Weights of a small image captioner.
Data: trained on rendered roads seen from a driver's seat, with toy cars, trees and houses, 72500 training examples.
Rows from block 3 of the text decoder, named by matrix and row number. Rows with one number belong to one neuron. Each number is 500 + 25 x the weight over its row's rms, rounded and kept within 0 to 999. All counts start at 0. Numbers have three digits each. After the name is the row's rms in percent of the matrix's.
# fc1: MLP up (decoder.blocks.3.mlp.fc1.weight, 1536x256), inputs 0-63
# fc2: MLP down (decoder.blocks.3.mlp.fc2.weight, 256x1536, transposed), outputs 0-63
fc1.1089 081:493487496489475530497491501561541490476533519567514514465532482503506471466517520479491493519547456526506509489526528497513516515517506484496482464512471465532513466494478505522508504508495466
fc1.1090 078:515482499515485530483459484571506527480517496574495509497518456498517524462517536490475501541533511525509514503519520499504520515470504515509475429521526494530507522487503513518514491488528522
fc1.1091 140:504488544525483514529480523503484508487504521488483533519526504469522513495504532461536500490528482493492526490483534511520474522530487552540515511499481527477486569525497486492479485517514494
fc1.1092 081:530439489539503519462489517567545511532542483552517520469538486508495485462506527459468512532534498488490515477503528528497485495487502532502514480511524453560520521510533512511518498494527533
fc1.1093 070:508480486520499526479496507585539506482523491566510518483531471520493489435517527493477481543519481492504520512506531520501507504491478532491486471496510477539505502492546521515495497502498523
fc1.1094 079:541501506523528505490469523533533500493515519544527523474509502512524471491496547472530509542534493516519491518501504519505519500504491512515504496484518469528491518509517497507545506467522502
fc1.1095 130:446494502495475473499492494480511513546518478466443518484490508517504488486549506498490504520587523510460480507514515462493471476495495503504460488470511457522553505485551485503465522483468486
fc1.1096 073:521497489541511538467488519551525495484535490550520510477543466502486499441511535496484518537532468470526516502501533514480489492516478530493525448485514468529499499491528491512527491488513515
fc1.1097 107:476480493499480511494503537535493529519512524530492504458542491472491448471498530491476534523533499479505495539505532469464509512519509506516477507514521503518502554478477510515496463453508521
fc1.1098 119:490506468488502536492497503531476498499502482482504466530479497502468469499478507488523511478482510500496515470503513451498489533489510435541546477471485473560528462509497469461509498527468527
fc1.1099 069:519488493538516533478476508577527517483526484569526498471517450504500510464505544484487485529533479503516503507501534513506492510484497503508501460525508481535499504481507515516508501479515518
fc1.1100 075:513470490503486526466473511583494539488504482541495499476514459501516519460516540470473506524544494512518498494538522509516513527488510503514483447521514481527504528485507533516515504487526520
fc1.1101 071:535469500536502528486467508568519524490525500548500490476537453494507499462495519465469502534510486505518500508506527513500500512472506512528475463519517471539503503469512537542526511501526521
fc1.1102 130:494488467455488525538508482474446480529525499485491469501497493543531465480479455494514545489457520473505502480479468506480511514501488523485486481517477504496514503493527510520522499493503481
fc1.1103 069:491505471537538541484464491585552489480531504548525507478527471507490489455502505494489504528521478494505505494483553507493518518501462532469510480514501462525529495498513504524533501489502505
fc1.1104 078:492526493507507505489462501530520478504507495537519529484533482521495466485503535478494485507526505497488556537547519519512503498480474515509506472520516460537530530479526513541513507496507494
fc1.1105 123:509507482477485492496466474481466508535494473528522526506505509508519452477525477469480549537482485479531472502485482519495496532520522541514496488513487533507508516522521527494479498446532517
fc1.1106 079:492502489533514485481467515576524522495463499564518531446533496514502497467520534493467512524498504486521502493518558527539525482504507506517492465522511462535493508507524545504519525500516514
fc1.1107 075:527472492512495498455467508553517551471499487540494482475529478506519490512535513491471511539525467516497500497519526534482510517472521513518487446524531463537515505503519520555524474512509528
fc1.1108 072:530486496516499516468471505585512497475509496557505511511527465511519526489533543463471528538552479478514517508502540533503514476475499532533496439519523483548509510490509497489510486495520518
fc1.1109 075:481493473509474538494481488541534498493506473538492497488524453508498487470517534466483499510507464523508519504480535494490518512467486515483507483488523444552536508480514505538526511481494518
fc1.1110 077:515484490543525544486471501536562517460509528564524514501524472503500474468507509493516482551515489483510513504456530483506494526510501485484487483530482478543491523475489498502526503479510484
fc1.1111 100:505496515512504538483520505556506507483524462541495557484528506489460485492483498500495468492563487495481517499542517541486538509491499465533501459533470479573499493469529534507519507462532539
fc1.1112 075:516491459528513521498513514575519514493522502555503489474530478488490498482495545475475521513514497512505505497507516514496502518465526499506526474513473454522497478491497534493513502462496535
fc1.1113 071:493489510529536538493471505558526498474514506559534534473524474511487478454511539487489502543525486509525511500491527527503501494504467524496522470515489477538492506488501495507526503500509510
fc1.1114 105:540466493511512513511462519533513523487524453520535526493503496516481496504513496510507504486523495488492522511499528488486493498488533535456480447511512533476461501466523542515497558487537520
fc1.1115 067:516484481531503539492465509559543499489526509558541526477551487507516508453531542473468489546531472506500528512518536519496520504489461533504517460504515459523517508495513488535520472491530524
fc1.1116 072:528497502518508533474491528577537510494544502566518508473520478524498502477515556481502510517551464494523506512519522508493498497488485534493498462491494478505496509491491503512523513479528511
fc1.1117 076:496492494524522531489477501560535518474494503539499513484531455479515478468495525483466503549497493488507511521520554502494522516502468510479467491534476496550513507447513528505505484506525547
fc1.1118 071:525491498524497502488490515577528507483531494550520496461512467506493505466511518467471501549514489486506515514470547531527514497499507523498482471521520450522514509476536507523536494499500511
fc1.1119 071:511465494518499524472467503572526515476514514569497497473511453490523505455506527502480492550517479515531490493512527512499501520490511504504499447520525490533505509467502536526510470499512517
fc1.1120 067:502486507535518531497469503558524510475535487560516516468508464508505501466492535500494489518524473501514498489513519514505499520476475515475504451517485470516498509471496512521512478478524518
fc1.1121 077:494487502557518529489456517582513519482543491584497519444500487482492506465493524491489496518533508506537508518489522534503516486497504507507501480509484433531498535482524505491518522479543505
fc1.1122 099:494478467552499495529490505486539525492470519499504503524541518506487479466493534530507473499505526509511536481511558527493535489496478504534498530479509469535505519486524483486486537478539547
fc1.1123 079:532490507547518543497483532568507512486504478541499516473511475518515511468531529484481481541531501498519521513511539496492521482468490508509505463485477468534480515503504495500506512488536536
fc1.1124 120:485511459498438515501526464494481507459513500532525511560503519458503493508539516507495503494451505500499527480494447479462527513493490526552525492508538454504484503486452534476493517496522479
fc1.1125 079:512484487534496525513461479556502514493514499584489496465548461511492507453507527470482493549498474501517516489477590500520487512487511509475517447502538466530515502480523508495525488497498507
fc1.1126 127:475511516553490560462488516510560484498509549472530477490500488466522517544502504452525524505514491456506514538529469492454488482488451462473521493496539455510513542513477499474476486467510511
fc1.1127 140:493475514526497509491505533499507463511498505589463487528487493526472477528503483520521528482458455494481547498488496483503532504492519487495480538519482535515522504487530469547530491521483523
fc1.1128 116:515499487499530497528526506497496518462529441544535530463494472506519473483449511537516503536492520473492570466519508480512515481490513441497512493515524460523479474521516505519486491496484496
fc1.1129 130:515502505490518528499479449485480498515515528486501496497447504486555526498493528490467540502552500525494465503476495476448476473514504506502479545478491450480496545477477525474542528488533507
fc1.1130 076:529498493528514540472471518587504528477507487547469485471480488496508512460500525474508498548536494498516516493523541541507520509507525494516479436509500484544506524456508505507520506498499525
fc1.1131 074:527515514540519537486468514586493526471536485568512495439498473497520498458482525480483513544529502491519519500497522524506515504485511511481501457500516453536511545474505526525512491474513547
fc1.1132 079:509516480519535526497464527540534493471508483533494510482507474502521500471501546527498472531538476510506508501497547514515507500511485506501514453489474460532496501478500499489506513471512497
fc1.1133 077:520466488503489526480454504567489547472505493566504509481522441513511520476505529500480511540525501512518489492507525525518514527491504516499486443531511491519491526465500527520513494490533526
fc1.1134 076:509486507512476516482518501575511532498524486548468486470509473484496541462513539516468497526515494505516500497528535536523521508472507529504479447514507499546505508468538499514532491493532502
fc1.1135 079:485496487527548496506471496554495502487511510551509527456510507484520496457514512479487492531525510506499525502514542531504515497509494498466520454516502455506481488467525526517517526507516532
fc2.1089 076:518540527484501542521499500538525459509510486501519527478512494531459492506490510443504516528508464484493499537481537543500482475530512500533472481537497512509527516460468541541543523494483491
fc2.1090 079:511510460515510546519454519544516472488527546492467542493482495505517479494528532486486506518497489488477486515474548514512494466522507521520497478507509512521533513486522518546543523511485498
fc2.1091 146:490495515506496517476471475509514485528510473558499507506554497500505488501475478503487515477497523464500547436491525496520537482488497508497536474528489514531506456498520513519513476503484516
fc2.1092 073:506511475511495545488471533510521512512491528479448536482484481512509476505501514508506523472496480489485436487497558537508503485525542524535516518510511433532503505526482490515521505509500496
fc2.1093 062:513486475494503554500477505533500473499515499513492527473459488506531457469512541491487512493505479478483484512486550544526470489493477514516496520511535509542523516487461533536531506533489522
fc2.1094 075:508520475488533516546505483506560444491525532489500520485495511502537516500492510474525503516460488487474508489479550527486500477461485486539520499493508481495520524498520482535566506525520497
fc2.1095 131:484493497479474449498519509488523474513521497520494529495497479484504512485504523478505515524505494500509496489516533522471508511497447470521467556502520468476500525454515493512555523531492506
fc2.1096 062:526497474480502537487497517506486489527496491475488535485530485498505476478522549465526504479487478460490483486501566553511502467517486525533517463493512487503516497503496515528522510495504540
fc2.1097 101:506488516496514547510483527533537516537529506530502489469502522526493445471544479454480496525499438445531508514500518521485468481493485514538483511525447492474470523522486506501512492505531483
fc2.1098 104:459513517488479474472485509475488497485512527517510478509482503516505530488518490541550489467506505484496473527500528467526546504519481481523485490475502516494461471485519503504492493432467567
fc2.1099 060:510511477492522540538467514539517463513514501520504518477489468516541469489517514473493504517498478486478495496470538556496500482485510548547510480513505497512549479495487527526576500521501495
fc2.1100 072:519502498518495534515465523571507462493501512508477546482485481516515486494529523470491500508514485489471477522492545564502494464522512555521511484492490504518533524485517515558546521505498512
fc2.1101 064:513507502502495538500467496516505490511514531475461517504501469529502487472513504462532516493509481507476463495481565534503493456515494551561516498494511464516523519495460482524531516501508542
fc2.1102 140:492507523543516482448531512514474500487526515521500487491532526524510539514504463548502485537517497513456497508502524499510511498516479498502470512487477506497485482491478487511499477485510538
fc2.1103 065:501514510488524518517504486494504443515521510522497516493464472545502494480497552450498499489518502484500496500495550516516498466473491509480525485507540492529545461483453550539515523520529498
fc2.1104 070:508530495530520522485482461519491429502481546510493537469470462519496487553478531470513498512495470493474529547485525510531495451470498492526525543528518477513504511512488484506543536550527492
fc2.1105 117:539482463497490494468509488478498469471459540521518516471552491507533511498487492499501522493473432494474471515506514477517443488475470513504487502522508478484512526563457441504491458503525502
fc2.1106 078:500498481512513532551460494522489470484496538487489517463493499508524469524522532453489511499497490458479518474518548518514466457514501491519530484499497506519553517469526539523541519546504522
fc2.1107 079:535489507530498530494469517533503468513493506478486507510498460511480485496527502487506518511536478502473468507463526526479484451530482530533506489502535493522484519490460492555538496508489488
fc2.1108 072:529483478497524515515479514528510470482512518495480535472498475519527471507546521457516518519524457488472497494469553497487495472520504529531505476508485506526561499493521532538555518531483501
fc2.1109 076:496533483498507530515477506502474471489486497507478533495479465508469484466492476452532534472505457501488489495476581499514495474512484490532536514520524491556498534486464501527544507525474532
fc2.1110 076:473541502519482498519550481508495476531475542537508489489501479527470507493495527464498503538505479493473474470488494509539507456480477518476496481492494509503535521428479523528519524504547496
fc2.1111 094:530509513511510512534489502541518455497538474497489528459512521502502479522519525495498502537516476470473486554490552492534457484488509541580486527545504465529503525509489511499539495511542509
fc2.1112 074:500506480521512552559508509540507468520465486500511497454541479522478487525521504473503474517528475452490485506526534553494509481472490512516531520485484512490507513476477508529556510503495556
fc2.1113 061:517519490458530513522493494532517467502496534489513527465490474514534480482516528462485515509486487495461508509466541554519468452499502495522515517526488486529521487474500539514543515530511510
fc2.1114 138:523519510541502484510424504513454504522541482516526478451539497496483484522467477518527535500504489477494522495467527511487506489501513549512508490508526527520489547475502553490515553495538511
fc2.1115 056:499498466513529551524470518488516454497488520488484524464464470504503490495526531464485512491521464491462515517462556535483495484507491501526540514523511476546525500497492521551535523537490533
fc2.1116 064:526519475499512531511479527537521462491523513510503516480496483502516462503534542472512476514504482494465499511474577541489495453501504527519509489501486491509542503482503558562557499516497499
fc2.1117 082:525540533545501517512531460515500432548487510513492515490535430511488509500507534470509502493513456467490461508509523566516474487489479557474513516535478500492511471496468535514529527495507540
fc2.1118 070:511516507474519513531457509506518473515520501499468530473467458505519500480510516478507511510505469477464484498470574533535504455483504527529526488493527498519524502485477511530549526490490497
fc2.1119 065:507495481507490524498484508527512454477494510510471520493473475505544494509530512494503509513500491478491480502458550524526511471509501545546547471492520497538526518475473531549550478503488517
fc2.1120 059:500508487517508561532473506516507446485523522493502507472483459511512487493496546492519492507507460466462487494478547530504508477507502539506528508530495485480533504465487512519556488522505526
fc2.1121 081:482500472494510544527499522543516472502497511498502515450503476480531480483531502453483511518506470480488505511511538538507514486483513495503530489487516503503517486483495501522570533511507553
fc2.1122 140:500490478522471513527497481487476483535502517482495488510510499501510472498507542499513502518511528498517500506516506521480516509502490480558512535518496485533500509475475487513510502493521548
fc2.1123 083:537540490550537540524491526568493455483507508513513529466490480500506469492534501476501495561496484507464495513499549535503512473487515537531502489472487486489529526479533546554558503512520515
fc2.1124 141:530460498493493516495502495546501489519473516479479497482495496552468523478484526490490538483432505508539531504496541511542545491556521437518486493531453489512491488492543506508525494513475499
fc2.1125 074:552482489481481522504458489505463503513500525516445499486496459523495476440517531482479508497506482522478451495491594521520490482497516517507537485524518468545521515449491471527532499527501515
fc2.1126 150:468491523446486556550462526475480492457512497496479491469485511536498491476526453501489515515500507515511509470536484493468513488530542562514480484496466524495484462478491516555526526561492490
fc2.1127 132:530519453509520526477522542512508511524482521500493485505510455541480529485484495479500524548529508511502471474477556493508470540479503508528505499523512499521510529537499497479543544487495525
fc2.1128 117:496488511487499468489517532500500494503523499543471468498514480483520440518502515496472516481497497485477548494468516520525510522503482481461488565505511505493542513512539569477513508435469518
fc2.1129 126:515485519496487523494530489488524477488492447502541477525487513532494493527479477529506496532525487491493491513483491499474508497516482511503473518484466506435512519545486419482507491490543501
fc2.1130 087:527531478511523542523479507556512473486525491476499529473479484521508476484532533461518509546480472476450488512493549537516510468528524514512516473488500514521536509471524525541547537505514518
fc2.1131 079:518531470527532564537488511531521447497516499500496528461484494489524477492512515459500496532488473482472510515485527555503489470506531548511523468491510504513530517484493504553564523508495534
fc2.1132 077:510550518516511502515523475518523425535518480533518496482518470519474488504518504468512498502506461474461486494484505502520507489494492537492509452521513491506537520438516525535536513495521501
fc2.1133 072:513478468498490513510475521552515479474512543497490536494469475512521490518535512488493516507501488493476473500470547535522498473527511534533525476481497479514542508492486506522545481521493511
fc2.1134 084:518499506501495533500490505531491462508510502508467549485486463526497511511501514497499534530510463479484474497485572533506486474499483564536497468479493519521544514490487526544544507498516512
fc2.1135 077:497522511454504522541496502531465466520505502494457486463468481541514529461505530458499504514553515480479493533529508561456498503486489517490490492519530452473497499468468512516519512496484530